python train.py --model="masked image model" --dataset="rendered roads seen from a driver's seat, with toy cars, trees and houses" --crop_scale_min=1 --encoder_norm_position="pre" --encoder_activation="relu" --encoder_inner_norm=true --encoder_width=192 --beta1=0.9 --precondition_frequency=32 --max_precond_dim=1536 --one_sided=false --adamw_lr_other_params=0.00076 --epochs=23.6
Rows from block 3 of the encoder, named by matrix and row number. Rows with one number belong to one neuron. Each number is 500 + 25 x the weight over its row's rms, rounded and kept within 0 to 999. All counts start at 0. Numbers have three digits each. After the name is the row's rms in percent of the matrix's.
# fc1: MLP up (encoder.blocks.3.mlp.fc1.weight, 768x192), inputs 96-143
# fc2: MLP down (encoder.blocks.3.mlp.fc2.weight, 192x768, transposed), outputs 96-143
fc1.492 104:536474484511511495490500549453518540484508495468495537489506535528499511499490462518473470522471527511479484507508534475467520510503512511478473
fc1.493 097:504473487529500503466485533516493499537484501520507474531464477449485504522518530451526498498480529534494534500514475496502498524498476520461500
fc1.494 085:495519460523543468500513523490507480505547538560518513535488500520513537507518478480510508489524450489447525502500492472511490482483516528497472
fc1.495 125:565474457516497471502522529517452501433474498530464518465515565490493532533479524541522500487432524517455527506495504480497441490481543535524491
fc1.496 096:530494525503558506494498536512502475494481552475477517506523521476523480512487519524474507489536486539538485494479482508509537516502483479489513
fc1.497 095:528488463551526491498486539478511485469507511536496477520494473514484546447496500467504460521528503487482522518506467473502490530513488492522467
fc1.498 092:454505487544499532521502503477506495505546513518518519493511523470502473477496475508496491469505469472507518517468488547511511502507495509479491
fc1.499 096:484465519495482494503535555472479511504495503529479482489533500513518505533481451487473515470534488468517519468492521479521495493519532501500517
fc1.500 116:489489553539522521519525469527459527529541500548507488520464498531448514480514476462510500503513466471485531494526488442482517481524524505479521
fc1.501 087:530508495488479550501525521489462510462527489530496496517504513503485493497540466447523554470456506505481473451546511519449503502495449515478513
fc1.502 094:489503511513499491522519485528523511484478462526502531500474511464525507467452513480537472495468492494494489491492483496507475502501517487514509
fc1.503 095:533474493485491533461481508470498534484503496473499534460499534486513494490501549462523523471527505480479494543499551512474542514505557528525455
fc1.504 093:537515502477494500507496546499476480504489566490486502523500521528482477509503501501501473487481477532484494503499532511483455549529472498492538
fc1.505 106:501474498505457453535513559464505514516493509487505532523521511524498516501467499506523513525489497493511540532496498475546473494422500500532432
fc1.506 105:498509526527477476499519480455514525479428478506515499499469478504486479534513449485569502468482515489534464458492525518497488532535504500503487
fc1.507 101:482486521520520511511460517528526548549481473442520491496491526496487499512542466474481510503542484518491505491542502515472549519534499468478516
fc1.508 109:495497527494463495484468499459533496520504503491526519506477469453467549504489446501530532503473486529503497522522479500504487483506522475495461
fc1.509 106:504513507474543483490492503532536524547478548503470582506466543517465486496486531491489493457456490493547493526535487539486512512454491477477519
fc1.510 104:528477518482487493521528498471486494509458528498508493573504476532505514572454496475480440489503505503524496508455519500503518494483502533455454
fc1.511 095:499486513518519477508464512498532547463476485511465533451481508451490522528493512490461492479478485491529479474481490543470572463512483508528504
fc1.512 102:501462489468496506518489504519511484529472475469448507505509527488468471515490507486527471533469550501545536491491466503504485527511498515526475
fc1.513 096:494513497484508498485478496476504470499519451489490484483477533511560513493561480503508478498505520479528479539448501574500484513515491520485508
fc1.514 096:471486521458436511468517508499510510450495482530476530512513503535495484497492478500514515525526514484522506502537499493487493487501491464536504
fc1.515 100:510515526518518479523529533497470500503514501501517512518459501518506557487513549479487510522506521467483501508501489530478479525537498544514501
fc1.516 099:541477502464468465514507501488498472548514523487503467490528469486460516542522519526480516524540468515508527476482518462497472544463550457506469
fc1.517 096:530531471517498480511528513502450483465506494531526504482506487483463532492492456523484503491469485503488549473453515462469513475508509498530548
fc1.518 110:467513516492470521522462503506545481532488527509470498577489475514477456463493484479559536526513500525531572491491445521508521527491468449499537
fc1.519 098:473489509501513499507526479475456442523492508505470542491491448520499470502476499556451493491459499486506493474489457537478486544491509507492510
fc1.520 089:547507516438547504512502490519481499510487463541519512538473566464518488509515513508487492456504504502520518480505534496459504492471493477513521
fc1.521 095:507472524492537487486515518454495472479505488515495505537497455517531480517482517502535531493533508511507519555469448468445523483508498507504509
fc1.522 117:492523471479493465533517501523505502513498491502503552492478551512515530518491506527453481523502511492494489490488548471484517505462486502500509
fc1.523 094:510491457482541503506520523492480504493486499453534552509532515530519519507503479530459474488458486468512538504541533521518511469509527496521488
fc1.524 109:490496517573507479479490499539438519525515499478463471515415487524549537518473505485495493483496512511511481490467514508486478468439506507507530
fc1.525 088:473501524497498484455493495449505475467488488568524491510489511511526501516504497499479548470486499497477527513429494520503456494468493522514528
fc1.526 101:508512490479519522484497514476507476533511495460475518482486493527455450552532441523543469496477531501483477483486519503472485479501504463518508
fc1.527 112:495499483505503493505512540487472497537503494473506511496484491543497552560519494474478474522478498496473502480434483484489493452540548483490504
fc1.528 110:501522509546481500529490499452487473504481505462469505504483518523514451511508486477517500508463479511494525531487519511480491502489517452524464
fc1.529 100:516487506505539521503488490510498473474484513514499516479482525501508522481534473460470501546565486520489535499500491509503530460514466511490502
fc1.530 093:515517498463495521455488434498489493485533466485500495506497501501510485501507511523504486471511489522533490527570506531492500503487535510506473
fc1.531 098:525500546510463475483492498541465506484463465514472512491491486540520523475500514497516498459533500486519506448483529520480499491510518480492479
fc1.532 109:481496469536479506489473495492480503497465453474498486525487533533459495465496490508552466475527488536494540511514502501536485521528522473483439
fc1.533 098:510478482466465460528514488497438491516502526478508520534473511512493506518474482509519492522509504498535516530488543496492494485482494478484479
fc1.534 092:487465522476545500498461496485509492506479449488488511521499498512473492465534506505489530528494542502550499522484516529461517501490469452500527
fc1.535 094:544467454481466486479508543516469478470518512544496548497496479482492509562486525513503478483476513533508470499500539495484546510516553525510482
fc1.536 103:547473475508490531552487512531506510458508473542499471524530509515481506490501494502525452519489489482527484497534532477515532488533470493487455
fc1.537 108:520486444459481490466471544472487490512499536487510486479502491532483506501505488473530475486501504505505485496501544466522476525515576477541497
fc1.538 092:506497484470464528495498510497506498533468469526507486421501484538469484494532522509507508538519502514547510476473499477483552460536515507502515
fc1.539 090:494475552465551513492508521507520515490512493522505507492510486521534463519515443508482459496495535506479513501457511507512469477491499485508477
fc1.540 106:526510508494501500475458511494482526494474507523474501522487532489500512507453491490474536507480457466519461517486529530503487525512482498507526
fc1.541 111:475493530503511483433489491499472518503472513480522512470487540453497518475486484507498463493522511472479491540501535516497515528531488495534490
fc1.542 102:514520503493472541521497512526531479444522522507492539468525526491481499476495542506460503551503515495476466489530538480489459549539513485519508
fc1.543 092:478509482520502532518536474504485525489488474499523502488479487461457507503496481490509532489522458476458508544481480489513544507480497509513518
fc1.544 110:494484551482462525538505501504448454486471443529457524493502486527498509471501509522519503558484509466520492495455469513529498497471475547515534
fc1.545 101:492467538549521521539547503497523493505483524477494524485501474444435540466521502478506501537474510518508505473539503450483505535495508450476502
fc1.546 088:500483507474462544553492531494482505518499539472464451542506516529484542514519478521538531479558431487508519513510476502490448498496520539499511
fc1.547 100:505511485498491535518488499514521486500456531474512506475509543530485482504485512509488455504503494492518513504500481481509518518578501472525444
fc1.548 110:490501502511492507517507541520529498496544503493482474475498507503533564484492479481520464483482501467485526540529523532513511483506441491513492
fc1.549 096:513475524527490569488499538528466477479502459529492520525503481530476510474493467484509506486473457491511510528551476525501533511510504510467465
fc1.550 101:497525491521496480490483503519557508559486509526488519490505499523505513488496490535520499487497443504539535506542493456534520498495554486493500
fc1.551 088:471499516482514516525465449509480451542528497503505446478530472471500475487512486493478562462454480520500536542473534539506500526487450499505475
fc1.552 103:503515520523507500467516506495495477490527469504518487470499498538515486500484477519509485481516536512511462546454513506491544460491561471476506
fc1.553 094:505472496503537503511504441512522481519475483509489506467486486519494465508517504506462518529522508484540439520524507473445517529490498499535505
fc1.554 101:489462488483480548432490491509519480477497463507499472540508544500514463491475498480466507465498502529514519501463518509531513460502456498479502
fc1.555 101:444540501526468455508502522487559496515529556536496454520487493482503493517488489444504489484500499488485484524469498512524495502498530468513510
fc1.556 095:488481507426490533494483512515510492489513516518553489499522525479503509523537555517514498488492535489514496496517508484507525498511534485501558
fc1.557 096:537489472516490498499490536469540507493505525584494499506490466517470507510478522513495513491483556466510475517448487493502538508470503534553494
fc1.558 100:533466525474515498481479539522527480536485487492508509448459548509505513474503524511572504477478462468501488503511539472494507468525475451492507
fc1.559 102:509522495498485497519492511491475486466520533506527525494489497476502506514528467513481492530530527495518538496454491558525498525467483536495524
fc1.560 100:513451560493480543521473536480444495499467518524495510470424459479526536507481479472507493516512515529531492477482509463501517490562449483531520
fc1.561 099:562489478475484495487500466495479487497504495522439494485498476501462496489533517521528529496539497547525515486516492515462531523552528501517490
fc1.562 146:514516521497491486545497471464529467499509475459482542479496530511467500509492518471465501527518506515504498513483483490516489517555520461466497
fc1.563 101:489507483503503504509541507498505520459472486488500548488483531569535511550540459498500555482546502514495488509504505507520490493505522474492520
fc1.564 097:495502508503446496492457541496537504510502501447490507499505536459485498526501494506504498490527463498508530503552523523446530490530496501497556
fc1.565 126:496480473467510507496533470496490447519529486552508519507496516552519490498483479459529487492463515525496507460542497505490484500476498506514469
fc1.566 098:494478522466527455496517503515525515518498498509463500485516565537501466503521506492481465535489526486487520509515482540442473492531485495485505
fc1.567 107:531513468524527441503523526520518488532492549534486525469480526476478508539514507503495550514551514511474513538464487471458484489483490516539500
fc1.568 106:501464507465454543494537502485493505489483506517482497541512495501481532486543500489488529541490462506522542472529501545477507512497492486512474
fc1.569 088:530511501481484467519506564485506467542488467484455516505481530501493535501493511467462490477465475531505481542495500442442481534491495493494542
fc1.570 091:522514453471493503498511501524487515498464497527529453486489534489528510495531486469527479476475537521481510456493495484499554441529468496504523
fc1.571 097:535470485523485500522519538489500512492521471526491502504506498476484489502529478525521527534523497509498515523518470510483498523523522517438571
fc1.572 104:502482546492487485504526465486496526500466512467521468506510513498465534526490531479545497513555463460526515514511480502501478488445521512524501
fc1.573 098:499483514468509509496499510475474497525472514467525495514484509514464534467488504517519515504510501549497520574491521550520503492462488495499463
fc1.574 099:509522511509537487506531491515510459499467515542491476469453490486519491509513514505499523492471485530480511528506530564507511520506487516488475
fc1.575 094:508502492540492493483477521477481532480558498498490519451467468472514539498540490512511511551508517514505483517485509501466509521494495511497526
fc1.576 106:524476499499463505491492511466526573457521511497485484528502485558505536469468484505541504496509525510553528500468511506501528508490525521530487
fc1.577 114:475449570498444507551528473497480525506491508477469520530539510496447473516496520486522503563490489473504492466517518501452510513506485483504519
fc1.578 085:481482503493526524488515533477486487496486463540481498522496510539503518499533524491540535487512481548541476521534573559515497518534485521526472
fc1.579 101:469484525513466504510520530519454486485491513522493482508504539467496500489483486458528475477510490488529496474499547500476530479513500499490533
fc1.580 095:479498446520511495490520515536486525484459510518492481467511533503554511510555482503531504496464517478499509463514474532514460468499546527539475
fc1.581 102:549487503484508489496545483497523500515533528531497546492498501506461502509485553523529476491520457487493473452491561497476533499484528488543515
fc1.582 096:499510501527582449511535462456498532495472500505541498497478544517520523508510523485516540520536466510482543490472489506524482514518460491532497
fc1.583 105:526516498478515475505530495503506512534470527522503496527492445520532462512409535490518506506503462487502540501464491538483500488484537501455556
fc1.584 112:519507547495524499480519504531521455515509514512483531462486474540539487487508471485509491519529458484517506551516539488499498480482502448480515
fc1.585 102:525472569546523493516452494458481517542480522491447507480480530551551503497522528482481499468473506535475495523515471499486499537491504470487433
fc1.586 106:546482472524495535471528514495492504482529513462485495536502489482468494492511458508499478498490563532506485490573497500510460489524484538512534
fc1.587 094:526493511485531509499477475497504472522517503522467483563501503544513534485480500457497522521496491503505514513528515516470516486519497536513551
fc1.588 092:491459483458452524475469494526475477484524496520476498518461494471466484470525487520484544533501508538505476539554511523485518511523538476517510
fc1.589 132:523515484550544529515474516511507463467505493485504529502509459467442493515494499500486503465516477491547495491542453507478521463521530558505476
fc1.590 109:478512469431509513519491486482479438517509468515503511501451515514527552477473455521481513478475534510546495485521538529485509494531499550528502
fc1.591 099:457473540504520470497559540452479439523496515503517472508527558470494538529507486516492537496524454496483490512502470504487490506514464516502495
fc1.592 103:543504493517495523467480507458497484513531509490551516526476512504507532492536503482527447502469467475476495540523530490503470495518547526515495
fc1.593 092:493554472519501426530503493498463520523468508506487526477503532450473521524493513510525465512514528506552485496475504501484477537481533539539458
fc1.594 098:489506500526516518466526488436490485509492468478516523512510486499498484512478517458473508527519502532491482457527515455476519478512500524475500
fc1.595 093:465500504503501513507497500511489504481509535571535501514471482520490518499495502480493527510499477515532482509496524461460517537550538511530494
fc1.596 113:489528505496499551480510511508534473567478505513464470489483508489528528508503509532510464526484469501550521480530527465485498539511504460487514
fc1.597 095:500542546484535464501486494457494498492471497488493518488503544468495518500518455532489536497511483505569532516525454531500495471517488562467532
fc1.598 101:518539457494454491526527487486513458513474506507473480498520503538501497487513530551507476493476443489517512484481507505471529489528497516474494
fc1.599 096:466475520485480494496492515476447498503498508448533504504472493522488490504524509518516539480509498512464502529546534516507437501499490500477527
fc1.600 096:486484504493487515436496522502520505546498487461507488504464532519495526503531536503478465511491547514498495516542487468522496513511506518506527
fc1.601 104:470498506528506503509475538473508481471497532508529580464512495499445506494499481515473479489515512484520560524460517452497463505484528471512510
fc1.602 094:490482512529538484506536470501488526526442513558495478511500496519481475516481520540516517492517518503491517492487520459495495497533502531459527
fc1.603 085:467508475477516510511473510494500502594445489491495512468523518496518530514532493505503538506453507529494493483528514517565489498526504477481511
fc1.604 098:522435490494499464478502504488503522525496535482511510523515506454466488419508503476520461481433482488494483512525499472482495499504493491523518
fc1.605 106:471492509488473497501514489489509474512538496538492467462471508515511475521484484476540521472488481443436515482457507519461494492494528509512491
fc1.606 090:519468522460494511500489539530525530561471524533517511481536466515506454468478514537492499534469506493513543512475525522461492523520506542483511
fc1.607 094:499549497516496485444450463500540520511487496502490534542490517495493530523483483515504515547476507517500539496521495515482469510526554544459482
fc1.608 098:522525470501556507502480510499520474554435483495522519480487462470503543477501502462491521520505486491540458450472536525540498501475513458550478
fc1.609 098:496527519504538551485530497537498446491494516500525511485527507482491529514521506484511497538511521475500533511478485490475511502476521486550531
fc1.610 097:514513470502496518518500491527523503535531520499538459493526485506500493521503520451509542469448477459547515516498503513482477515465468510482539
fc1.611 086:466473539478460498540452499503525497529486533490500508532524522497480498477465481484529470484516482536527522493504537426502524490508489481498475
fc1.612 110:483504471486525505504517476496509531531486515528481532491499581466478505531499492475458526509541507440444528486507539530493506487484499518505489
fc1.613 095:532480499467558460504479519490489515481500475468492553486509486458507556517532506479517499473483516492532453525474478511456505517492496517476525
fc1.614 099:472522463509491486470468541498520507487518464494461509453518446514491498471529513505493504514517451523514475509536504459502492490497550461468499
fc2.492 103:507521497460471490480518458496486500486489514562484464495497511524475495512492548495534514478537507513513526494523471533538490484489450479471549
fc2.493 089:433530520489497463528548493483521510536484476469482538466531521485513480490522458517504510497504492516488479506529503499493484503488482487500513
fc2.494 086:479496514545471484505547485485507554499453476489496503496522489463515497504473488470487468534493513494504479488500523489464529479462485523474517
fc2.495 115:469506475528483484507475503441501487475494495568501488467486480509520457489477510500528504524468485536490518503538489476515485531514504493513525
fc2.496 099:523487462503499505495501488530505500487492442516537493508510458521456466514489518454501483488506488460459542516508471506506523505499538493484500
fc2.497 093:544530507487503511476509485511475516517493486505488488476491531535489494481517499557496521515508512516503486500472512567486532508478493484536485
fc2.498 088:511506485451490478469533525514518485477436506475504497492504457492495460527529515472502545536522503514456493491491466474506488468517493522547466
fc2.499 096:489529489501497559513499520527513510490509509480513501477503533487506513478530514484470464502435537507473520552452527485511488492497444497527433
fc2.500 098:448480510502499481489527506511503480494493517539482503486503543531532518495514479479536508486427524520497478549519527496470472525490503459538446
fc2.501 078:475511514509515458510525518526561557537520482467531534468485462497498513512540480512500486518496511454537506536489460478485498513516539506512492
fc2.502 092:510525485534480517456452516473487497500438493504486498476514509529511494521502469523499484477520508514487487503515512486465494519490515468474516
fc2.503 093:463521511467481466516526489518482449504499518550492451571536498531466496523524481529513526498519487506535503501532495501493523493500486475474543
fc2.504 106:479518516532488521449489506487526531507486487468497513504460514510526488504429497491506464486483512486465533516553511484511530443509499510512529
fc2.505 106:480497489459503456464494467524516474511517522479500468487496508500514511488511540501482475575509476483543497468535514490459486502543523497485505
fc2.506 118:512487537484495506476466473487516490501504458472481454525526487518499500445475493494494489492510529527514558513468520498542543492457461423492467
fc2.507 111:501497490480455465507489509493505501494507484496490474468503483477497542494495515503505508494424516509506546509498477515470500522510466560509498
fc2.508 102:465507552483508493528508509491482494496480507498497484465510508512482478473526520480534477467538453511484478490492504478540481488492472538506473
fc2.509 115:538512506490497488522510479501470481460516483477493466526529467484515497473497444528511530519490456521497476501489503488503456552478446529486521
fc2.510 096:470509490521508514490487498502475493499512501502488545519476515471483495452493535499514521514487482507499510506475493507520480509510501488531497
fc2.511 101:444500490460505529501502462481475510511495528491519491492469475516536528516554534480525522488588493503487447542461513506511487481496512516485476
fc2.512 100:516487517530514526490501521501473494504518435504519511508500499534479499489481485487484474481475526511495535516492575498513509519479476479487510
fc2.513 093:481498525505516511526499484522490479506512521532461511475515496511542494502456524503489505504475509478500517513490564487488507506511490508534462
fc2.514 094:496482499513511550499520465508446482518520528468498468488498490465513518497491516505503479490485483509486504474479476500562495488483499530493500
fc2.515 115:479493490551486494531498518488481533546494476494471531514521493496509478521500524470511511518476515524458474480524516497481482503508570480461477
fc2.516 109:478523501511451476495527510441492483509510522501461477510491498554537475490481538498506516492508493544466485521517507490490520496524506513535481
fc2.517 093:546502481505506515478505497506567511515434487488486471534540504534519480502485521507513499482535492512524476483526535530480537519504480482471474
fc2.518 111:502556476504472487447566514492454523470488493485508463484499486499475489513489516470482444506518462482478488501512495457475501514507474538448543
fc2.519 091:493502491510480541510464507505498527477500453489502485497518546492519554487501523507529518513559486529547468494504481458489534491489535507500470
fc2.520 077:488494508511490474483481491519495520514498535487476517515506472468476472529463490516528521516507479487489550514500505496510484496518511544501493
fc2.521 097:475514482528465495507497540535500510498501523467477505489515542472464551481520473517478499503471514503515474473523465504497510505488530512496492
fc2.522 119:493500551512503515526521463502454540506545487489539515469517491487474501472505477552493514489517506515495436487490523514508493493493528540484534
fc2.523 085:491509494508498511490482481477521453501518464539520448529492487532496506528484519493539500507548513540471482471523517480500496492512505521514508
fc2.524 116:520529473505477534498511503425528518502500485509490514482502545517515484477516521506512502505492524508574495481471533465489513466542501479506467
fc2.525 094:479466459517540483482525501518463534549517476439515469445488508463480500497497506501495495516511522477483464480523532457486514485536509478536513
fc2.526 098:517506471522541500547485514494508480492497485528483469490482488503472451461470485490515489498480478488466491494505517442512495470471476522500520
fc2.527 113:515518467459479481512492521525480517514564510503531509543524482520487463495490546465475497516480466489520498474539520499512472482475531547494495
fc2.528 124:478482519532506499419520520526495504516473487481526467507534483544487475515488494467513488518543486469488494469507460521474492502481511497495557
fc2.529 092:473459454491519506470468510504528495516486442540491479513465520497484557482482476469501501489479515528500476493542460459527504493478496486498508
fc2.530 085:494473492476492474535500518486506488538490502505477508487510487478482537500504510498488503520504439488498489487480485447511495459512483488460470
fc2.531 117:514484472467499503525524512482538526477516513500559485431511497506492482544490448449513492540498528500460500487510529497528496481474477508508489
fc2.532 104:536508457514503497540485500479490557481493466528498506469512521515473535524514499476499520485464474523508511481523520502486500472534509502436547
fc2.533 096:500524506493478456524507521489478526515507513515492485500531493490465497496518480540506479456474478484539476473516505491483494502498507517471511
fc2.534 096:492495483512455487508497510490557505521511550496500501531496575511488492523449489504519486483488517535493508474493514525569450488498454478453482
fc2.535 098:473498482521513508514485447503494521491438495528503486502520512468482476523481518535489513477524522499505523514488494480537443509508457492510501
fc2.536 095:480504551503512498489497495510491467514508477475470516489481473478488523526480504461542511497515522478495527456465434519449471492513553502468542
fc2.537 096:505462553540502479484513493474511464472486485516453457495520521497503465469474481481487503509494494503481504515488470466480506463519540527508509
fc2.538 101:482502496501475480476535498494488529459508498494485513520527503469510506532504503558487505499521516503530471556508503513505460513492515512478466
fc2.539 084:512500464496467518500484499516451480513519482468515496485488476506500531478492535511553501484494521510510508537544501492490519538524482513504497
fc2.540 107:467493455521469529498500498457518520495510476443524527522523507470500480510540507526515458514518539530512480492479507471502495507521519470528525
fc2.541 116:509499459507508512498532562490536512524507499489500464471544450511499463537513472488483533522497479527485504501541493505517479513484512487499488
fc2.542 097:516499494492509477486534516466513493506477477513521463522470475465488497479488500467493478506504495542514535516484479510460489496542494532457541
fc2.543 084:519480483541529484513506516510497448525527482544488491548489535483522487510487517474510476518465530492533487484514487493492460519463504476527458
fc2.544 114:499486476499476500536508524455517504491518498441512510473516531493485507487496468532474493471477509455494503485501511460487555507547475472506489
fc2.545 091:480479473456493473502522527514480429487500489518503506515507521531514462486487524499522558486519468499490492515447510524552506461520527531480513
fc2.546 105:535542452496502526483458495476486533537492483517516539486475496517490485519490539511506492503462529500545479503465515522530485505474502486503476
fc2.547 098:523512507494513508490488474474511494516512472528485469485457463508478522511456530509512542520518475487484471485496511533516491483535535501497528
fc2.548 115:499526506487493518543509505576502490456473481501480448500522474526499533524511482530465445533511481467524466541486527517495510456506493473491446
fc2.549 103:482530534515498433492514533480470508509531513499556475509475485523475522503461519533491511477493513515500464514479515507462550536503512519512524
fc2.550 097:501467517505556515468533529537475494472493470527502467495515518563486505481485494447533502486483505471575526470492484481490504506514527503475474
fc2.551 078:508538456508479486566482535457525516494471530497472533519555498503495505532509531483506504538525506513512485494452463462497496537558499495509484
fc2.552 111:503475536456534460520502496528471484501520539527493519536536469489531482475507503521488542501508509541471537518527514484493491550472516508514537
fc2.553 089:500479508474468460508464536485484506498534500503526538495477513500530519483514520512533533462489513525481490480442505540542511470539498529502525
fc2.554 091:437536524491493505565502492524497478558504505481500517476544469488524499495533536472520479527485519517475452519551522513481486528498538486523487
fc2.555 098:542517494510531540489517484511459508470503446429525531491499527519439477523474506523539532529531512544533474462521479468494452470508501536486515
fc2.556 091:489483544553536471493523501465512493510482518490451466516503480478480514467512457471502529503525467509507499477462518501496505517517494507456471
fc2.557 101:500481513481492496523509515543511473461537500459501487482503520530528511534494532477498474498511506515507562528513514507479537496498479519460515
fc2.558 095:472500516507490549519470496483493505492490483521494487521527473535536502481483478470505463466549492489492509529526510505510478541499500542511499
fc2.559 097:505502511467469476494511506476481501511516525480496498519508486527515504470496473490511518474418519502464470595508499539495481453540480515549491
fc2.560 108:518514488454523445473495493506491511499503522510562488490542493537476519495506501493430511528496477516466518505501513497548495548429507533520530
fc2.561 103:511512466508499516545513492488503499509506466480536509512524544457477511447480501521446508531501521461519499497444540520523490492455557532515530
fc2.562 176:509528501488529506495511475531524520485534486507511535466467501442487517485529526462471470515515535520485505532499486477517471508544482527458496
fc2.563 112:546512518523475493497487514487515501495505519521495485537484460461449478470497526502512483501462493461495496470491529497516502472491509530501487
fc2.564 093:496494513491509474521505447483481465534480483529524482528542498515525488504479488498520487510503543506490501483496524473487480501450502485493471
fc2.565 108:488497513494473489542495525525508523507503526509507498481514489507466478517530473493475523515506454475477490510483492465507522510482542473500460
fc2.566 100:528517451531520518508475479496516513487445503476511517523514492527487532509496518542467511490517453478539485517460491471499539569481473506491495
fc2.567 104:483525528501482515474483491524497493486523482497467492510521464516482487543474521504497464486509494517498512503557535496532493461491527474439506
fc2.568 120:494501498493518501476478464477494517506540451518539534504502495482521499498483531537473521480531492480507475487504493470505474508545481479487491
fc2.569 087:488480517495539504479503500495509479458500465477506494492531461535498496536548484541526498514530521499490506521517468517524494495494500500528515
fc2.570 078:505503515525472473495491460524533518516560485502522515454483470473540488475495560539463516479538450486528479512521484515452465541527501522485511
fc2.571 091:503538545513531500495538480546502484512485512500505499473473529504494512520511500506475502526517537476529487490539496545459507475532508493560501
fc2.572 098:493492505476467505531516493503509482518466534492504510495491489522542546486545450550510509530520525508462501481511562493518500526567497506520443
fc2.573 110:535512450468456511448467489512507496491515473469504495513491494530496490521494495502508545482515500506480501448483491478490506504476499453480534
fc2.574 085:487522521490489530473491522514515498477494453492505510489517526524462480499515479475545515524485538508440527475469492482450474478484487511482499
fc2.575 099:452493534467478501563505516481524442535449483467487511516501480498524493518493482502496500503482470522500502486508483488508456497473504497521518
fc2.576 116:526520538453455526518467469505441487508489513489511477515470490483512486594505541521453468484508502529490494518515488540512517523465496512506488
fc2.577 112:474482484543461491467497525513502488498473524480503481507469500485516492519499472518505514503471541534513474537463507463522498461542481490457491
fc2.578 085:499526477550518488505532490485546489476483511544498496524532479520529505491459482529496476510484508485477503446516432501491473455484487454513507
fc2.579 098:517527524468517485523523482476526539540496518520490492501491489460508496499520505507468493492490500463529478475485490508463474477481500560519497
fc2.580 089:511493519510501526485498522489504491501487470496512489500464493520502466512501501477541463496512488543493484522504540496457483537440476465468466
fc2.581 090:467525503542477533487446523499516493508450492465485460533471526511516518474500449515546503501501539493496473482496457496479536455488514511480495
fc2.582 100:507490502484494507516446476494503478515528492520465511551493543477515483501501491532473515455481493507535500509508477491563484500464527523489484
fc2.583 118:495475525565484482497492505496514517446461530492508514515499499504515503538504492494480483477479497517493511493554485525504503524468463497489483
fc2.584 120:483479490487508467481484497477519518491504526479444513545505489495534488502481497528472504480491470468446460524485504544508475544485521496505506
fc2.585 097:494461489487519505536508494516517495464538471512506547497497524483547499469492492564463493539506474489515523517513531464534498495499518482531488
fc2.586 099:472511503508474462494482495501478507510489494523484500549487477491579517515486480527494524494490485470471444515463532510497505471490531490487497
fc2.587 086:479511539453505493508481519471509504487435508483501523445487485467529487493506476516480485534510518512502485527506480528531502546523511472523492
fc2.588 101:540514490498499519484462499528464444515521470478490503502509487515519521503525518485509514494484516489537520520477503507452507535493472514543551
fc2.589 148:528513473502518546502499491509461454481539473511482477513532490504519517536541478488532492506545516497474516456536479507451471437486499517536542
fc2.590 096:484469515563457490503512495481481514485522533467457505484506507499470469516518502517506497533474468486493508503503471491525465490459506458468525
fc2.591 090:525503464478456505497489443508532524466508493519500511506484461497532469495540492469512477487458528474519504517474506486473500503497509510527561
fc2.592 097:457464518493465515509494466505490493537518499498512511510584504501528464522504500487507493544521561520525510466483572510495500549487510481501487
fc2.593 094:512493496511495486517513476483539509527496452470498504499486487480500495484519500512501507485494467513480461538494493546542510433517498508465532
fc2.594 089:508484486490480489495524490561511470449533513497468505476509510529495536504554492503505546517493494475549537539490513524503510497506512467521497
fc2.595 086:521492489515504513509442517526494520456506469505484518492493497506489496502510453511504508534555510458461523477463458520519500483477492506480556
fc2.596 105:461510502489512489509521522472498479476462473567517520485502493472558528465491523487461524492477522487461516499447521533515518499514475558536438
fc2.597 089:479479500509454528509542508490487504492508509482517562488471521532511512483500484472510479503479549490493464510483502529516459515488479487512472
fc2.598 094:493525496486518519470462519520481492478550512491517508471498492501512493511501526490477507511508510504483518525579479519500487513498487478495498
fc2.599 092:539534493501550452507519485512508508496522455546495506467526539497512512484458449477496482486482507520488496485510498523497523501498495493518528
fc2.600 100:520524502446498481560517441519539475476518532515534508511471489444510469502478528486509523452519481501507544504492493549507517467507487531479459
fc2.601 093:512494481463481501458503519509524560516497473537478506491510512494513543503514549512541507471558476490505458502507477508508518512488529515489489
fc2.602 096:539518453501489504503481509436481498494528496459525505459435487466513519458475474500511497496529463490473503535449501486510488498527521540504523
fc2.603 080:512547522489491481478494516518512541489514528478491502500490487504514478500501515534467511467512527485474523520527505520459519523522495536508490
fc2.604 093:532524493512500550484506514506491505518502494546466520495529518491510524518505453525469522493483506505508494524494515513529502470480514530510528
fc2.605 112:522518464543493473539478485482504533545479490508504496537537500464505517490445518522505482539510524520501534529517480480522499525455511504498525
fc2.606 073:486491487525530495470484443536528496504531496532531496510438499514474500486516487494468489477524490497513464535524513464545485472484485460526490
fc2.607 086:473483471490501470507518523515505490521526497431556502450503508539486456475502507507537513522530490502477420515500519472500527480497504482476508
fc2.608 086:479489514477472426483561478500517513486493539466471477550487488474535511503497485517489455483475511489469549531499512522492499440539537521477536
fc2.609 081:513471501487488432534457545463477559518470475505515487486475458519490470476479521515542501475522532533540454468482527503509506485497514472472504
fc2.610 088:507515498515493479463475496504527552516480522491449492491474466472502514518476503550518475497540490487496455508501546502510523491520485489525482
fc2.611 091:515514503505526468479512467505508528502501483514473477466470499531545505482489491515514475512545475468521432548511500542499504506505489494480501
fc2.612 120:457513486505506492458515508498472490494490517479527522508482512513497507492485503492488532503541465547508479492486463506514503494520499476467552
fc2.613 097:491524532484520505542515545518529462503513521507492446496498495511510494471500476488509520484500454529509570484522501482513525468532540496461495
fc2.614 103:518500475539494522531542527525492470504486541536490470486515515534463451518497530521502509513506525472514494490459538488469483508485491521535482